Weights of a small self-supervised image encoder: 48-pixel images, 10700 steps.
Rows from block 13 of a small self-supervised image encoder, named by matrix and row number. Rows with one number belong to one neuron. Each number is 128 + 32 x the weight over its row's rms, rounded and kept within 0 to 255. All counts start at 0. Numbers have three digits each. After the name is the row's rms in percent of the matrix's.
After each neuron's rows are labels from the 100 images, of 14976, where the neuron reaches its highest value: "top examples" is what is common among them. Only what is clearly more common there than usual is listed. The data: dashed paths with two dots that lie on the same path or on different ones.
# fc1: MLP up (model.blocks.13.mlp.fc1.weight, 1280x320), inputs 160-319
# fc2: MLP down (model.blocks.13.mlp.fc2.weight, 320x1280, transposed), outputs 160-319

fc1.666 103:155130092150201169102138182138102155125146139163117146161115133186125141139144129075119116090116121175138127081171154050154142163177107105127081114096107147104147079122156147130106163122080145139125137131173114105098090109118176104096186137140156125142145071069133212099146077158171072115167180104171114116139151124094109180113114090114099101140131118095191076124107149167170110188114107131123108163161123146133097178120135096130163079113145142071099139189180145068110163103129137
fc2.666 099:150139132092170106089101148122108149127111146190107085117066121146141098154141130115155102073196216145151154143118147092156164149125129126105145155105098142089109144132167160152080123127156180110131105097129172155088118062123147198103114142139128120108074170086127138098116090159100119116089120165167150134093094125077041122147143109129134102082197116086143088153078145128144142121118115074094077121104126138102171110124118118233069110159104141145118118111141073063103142142121146
top examples: short paths

fc1.55 108:119136103111127150131105174083116160140142082141140167159116162102130206140133142107089126124174180107171150107160166030139108185081055146141105154063093127121133130085083130135105106166097088153160120104120155124154092133105165124239171178102146171148136149153132183124110145191115161109110134123145127104129178046149120183085131100147135089111126132081131069100116142107214123120087158130138096102070135127130149159152135070111113099114116097121121123170164099152135131160091168
fc2.55 102:137142116110172094093124108112145154119142177195114128112092118128133098156139124134133110103142166132134144135102112078132134148182168144094158127133110103117133152154169168132105159130137149133118127104127169145095108023143131242114144147179153118104096143110163142117126081139115128123115138158138132148113097168049081123147130095144102150082183105093159092167069155123174156105090148062092101108138114129106147126131058136204066111168140162140110119111131140096128147148148106
top examples: short paths

fc1.18 104:166154176105179159143160156113141146088125183182084133140129084187144148092114194066127105092158102207127157087173137005170126147163121118064093157101122112134173083104140153137068136117079134155108113115143146134120070160103152092054187141164174092101154110105072183118140064141177081139123146091114139195133132120105082151105105168156142098143111056099123097115109163080139137130167138105121065125099115117124147121136124107183099134110123182082125122131166117145126140120127139
fc2.18 099:154120109115172130092113140115091143118113167209121085119085129146099087190145140123154110088215200128112149136128171072148151167128122134097146142122105153066120150139152158140094115133166184119125096104142166140082138041133161209131108140140146130098089174077140128099124077159107109095103117170173143118079113154079080136131128080132117117088202126070178096162068139131153121114118121088093083118118126131089177104152080106239078104182129158145096113109151083060105146158130135
top examples: many distractors

fc1.766 099:158130157108183141116135128127156144126164121176088127132152113174107136121128201094133126097149112215120148080140135031155156144137097106098109114105096185135120103091131149148056122146088144148088105130161156126113090148097164105098163134129150131141125124078043161080137063196210124115111180067142167173106155128077122149155083103162113100114106087134182123140059126092163160160157113093116056103107123132132161150145124117183077142125143139088116145140179084105096158116131150
fc2.766 103:156120118101163132081093151124079141105102172187116101138079109148119103168151142115160118082212201123145156123144164069148139170158130144100144142133128116063132138148148156134096141115153181141138114105132161150083133033142142222121105142140152120091088180075166136113130085145098102111100126162173135118079105136079048139115131093136114108093200123058159094160104150140177125112117126075100074108095103120080178103136073117234075126173127154150119113131148095068117146150120132
top examples: many distractors

fc1.347 120:083158146040097139131087131128120138122161132168123129163134121106139130179141190136126128096141154111158155144138121101173104162151156135129075120125094142097136153059093115100135109171109110193088120123089185123158157117136106167188105182105139161136131159135087119141164154217162187105085095114142158131155117109116109110137135119127110125069098168116129099147085089097164129061131159071140065114102082146131185153159117082202116167132107114167158154146130083200089141144144136
fc2.347 100:148134085102137125094094109099112144113150175173128088118085106123146069143141162128175102103175189110136150113149153077157135156175139125071138133148136066100150151135173170150110142115130153138119106117183150143095130047145146229118118113174141119110139158094153152083168086161122073137104136157127124115084096173058091168125138119152090120074194143074169097150091138124167168102122134085089063090102131089129185117126064112213063114157119130157115103152114100089145123168097158
top examples: many distractors

fc1.146 116:131196163161114132098144092161118112116113137139140121134147134147158093087141131144133067087146078074144118163021125179159144087124142155075085153124133125126151136127080161100067127145216187109174136133073144145116185155140090164137091070148112160139139177124164096100083122110187135125115094189176103159145119162139128162122122135095138155160158179166111203165178092159126100155133123165103101169131129144066156063101109172162111142112172153137149087123074135112141099153139116
fc2.146 128:125178158102085155196113160140138104134175096027124148155139113132140149121090104151125135143131114158123104094116135169132120119137113134136084133183152134074133123137144085188196119152106090135098146179102127178153145193127105016130103103074120139158137071177101126137162168148130150096188122132107158081129137137199147112095146160103128106158081119099111143072178108142120102170161111187123171169176119110230078116093143104080183142149158115083098140132180101133139127070126087
top examples: many distractors; long paths

fc1.601 107:073154125038064132108093106124146115095154148169092074179160113089131143188146154136103132121136130131106144149096079142161079168105109157074090103105140107099115154114080138130138101161140130168124142148086157144178129136136123137213103133096126138117121130131135087181114146179172196122136096084165141127138107107164150100115149176122155126068148153141151118085123083059123145081110158104129062147105132119179194130182100113141108156120129105168153128136092088196081128163129149
fc2.601 110:141114086095126089131065093122103145113139128174127121129069093125160106129098171170128115114167157104149168091154170108139164134186181120099146148152112108087145116140185165151091172161130114152111155106160136150115122078162152204147121136178119149077127163107135141142223087156110060148101161164103119129115129169095120163138145106168085145126155121076182093161069160086148165126142172110047121103129105105144132132092080105196090117150105116156146108143084175104183094141075142
top examples: many distractors; long paths

fc1.48 118:100196175065145161157117130147118107128147147201116081157145084104126143155165218146091169075142109118127098116157129083182184123179132092120056118135142099134158140036075126114099114173097152176070121092135164103130099072115095150094116181111130107136126154132095099125143143164164203113115158073137158127163135126132116126128091127099087085097080117060153116134115098064104134125132126111117079134116032170157205141166113126215099151139121093161131114161105098120105143132110135
fc2.48 096:145117104094179134099092128137084161107110166168111099127096122153118081159145164128180086095194193131146186120142155097128143155163132137080154136131100129069133135141187166151104119133165173120132103121142145153081154068157156204124108144159155140077114175089146182096130075147122081110097134173155125130068104141061086180133151110147102131086202121072188092148100135142180136108128131069098072107110156100095161105111092101228068117167128151141111116145146092078128152152132135
top examples: many distractors; long paths

fc1.403 113:153158155060114149131140101171102070161149180204093123143132080124093088136139172116144126083132130157142121139162138102189154163191170092081058137138102120114135125067128132136129105147117173169085145118134150133118146114151119148038099183123125130157106132131113172158160090170179142115147080124108156133145119161093047091163134104116072084169144101133150114149109118111153146101139149075093079150176069113150187104116108133191120163129090114157152104163123103147115156121134143
fc2.403 100:144134089098156135081098131101102145094118130161136062130082146147118079174148165106187105056202177130141149120128168087161149142157130138112124125149139105074168146135155157138094130114137166131120091116160159146080150040160127188137100129154152132083128152102120146078147099153102084108091134179175140116081111139088112145119139120142078119074180138058163097165093121120156134095141146076113061088094121140100183090137073087240049132161142164121120108137136076082119138168118142
top examples: many distractors; long paths

fc1.453 109:148159195114141141159133117139129107108122161204111096161166105170138151119136216081106112112163075169128123066162128048202114149165080130073095137081148138143124076106128133116066134148085144191093087140146111157131069103141162107082140168171162103122158144101064159125130065146186123131108153123155128134157139089111142143094146119141148125134143098112145095089074142112131148119100116103108021143097116105140135123189078126161141116099147141058130133156152106100137147137107172
fc2.453 097:159136103110170152085088171134108148106128152177099111123075120165121079178124143137169105075202195143129185134109172086141162172133163147101160151123113142075128142144175152148100119129156160109121110104140162145093149058134178221122117133135138127094086181086153121084115080173104110111108137144142144124085094157097065160153134093137099116094182105069178091164083136133160135123148148112095075090125136133095180125119093106232082116158133159144095112119156082069109144138147125
top examples: many distractors

fc1.118 100:132126193071138182134097145107173116129129164199054109168142115145132147121126147128090165113190156144127082091175105028173075195152129147104105150099075156135105135108093083107082147130114136153113138106139157134178122113101125150118134145099144112090120107132063161135124089181136136115140150071178145143148167067108079139092108130161145128142137148090109155125112131023169142082130136152109068055111097135127178132181112092191107092152125091140134120155147116169106162150097142
fc2.118 100:138129116108167113086102133122096139109106165213128102124094135129110107187144175117162098099195192105126186128124162063138149166154134143080150128129139103079134149117173173149065137111151169156118095100140172130084116053143156208132136123170180125089121184082159132115131090148125107123071125185142125123078132144071100179155123104138103133077196099096185096154074153120182139095125136076079076127092127123089167118134073103228075129166127173140095121112143108077119131151127138
top examples: long paths

fc1.760 102:157137185090110143160077142157141121125109199169051091122178118131134120151114209117133161076173068172088108104209097021157144136164108117059084135146135106140155110089118119121113147144134180154095122135160127125134107170084150117090091180169147082108164129121091139127122061142139133164163135097136153195092105124113099130123115156118137095148128070106165107160131133089107138081159121102112060122140111116106176093151091115180071155120122130095092131152153117104133167147091157
fc2.760 097:155152102110172158087124143117095141100104158186117079130075127190112092160143160122165107108210209136133186127132201086145151170149154138090155128118108143063132128140167148160094098106161168129128082112129159147069131042161154178110124134126162118108099172095138156088122088136122098088084137176167135108089116155098074155121155093138094108076184102085154095130102121127142137114122145098103060114106143132112160106141076079229103107170140159146117130116152070071099135135148128
top examples: many distractors; long paths

fc1.734 109:172092100146194134131183177086088134165113134154141112076141141190126089100136145118141082105098059177137108088163158128129169088195129100143088136119139130135140097149176142146113129130078159113110143137169111117085109147148168101000167149133148132109173149092128137084130147101142101187149182142122123111117160215114122160105122111131106099146152123099156096125121151126091140163131090133112095181150148137130122147112136153116127141126115116055088128121182122050142141109102088
fc2.734 101:144159138125138154103135177155133116108105148120063115150083104179101109147137109097139136068192170183153173165100160097180110143068124143098164123112099193062115138100119139131117103109206183104154086114128167124105142101144126139141118165097119110152064127114124128091103074129140149086102090125174143158085105101091079092179141088097089115103166127098155109167096107168135113100123090098127080107155128129110125097108117116191100112180179180138128136134157076113080146138166103
top examples: many distractors; long paths

fc1.258 112:112129179046093133154087114142135116110136144176103104182137132110168146181140166141105154112180154097115129117144082071202125151121155178103117140139093137094115151079049131112099080160131129151103101121072177137157156125097109154202103173075149155107147123147081118140114155199132167161090108094124167142140170091119130145126112132139132146078092160143113120145101098065107166068132119097111061098098084119142161118168092087148084159189101098173142151141099126199074125141132131
fc2.258 104:132124084093153133087089104111107132110140142174131098121083104119120081140138181148155100120191201087140149122141158088134147163189137126076137132123152087094145149113188143169106153120142155176113111112173157143092107032166156198137124118197141109090136180078157144115159073157119101117098154171120117108088102153079095179149131127152097128073192135082178106148096140121182143104138154073072071121098128125117174115106080119240090115171136161143105126130126109103150114167085142
top examples: many distractors; long paths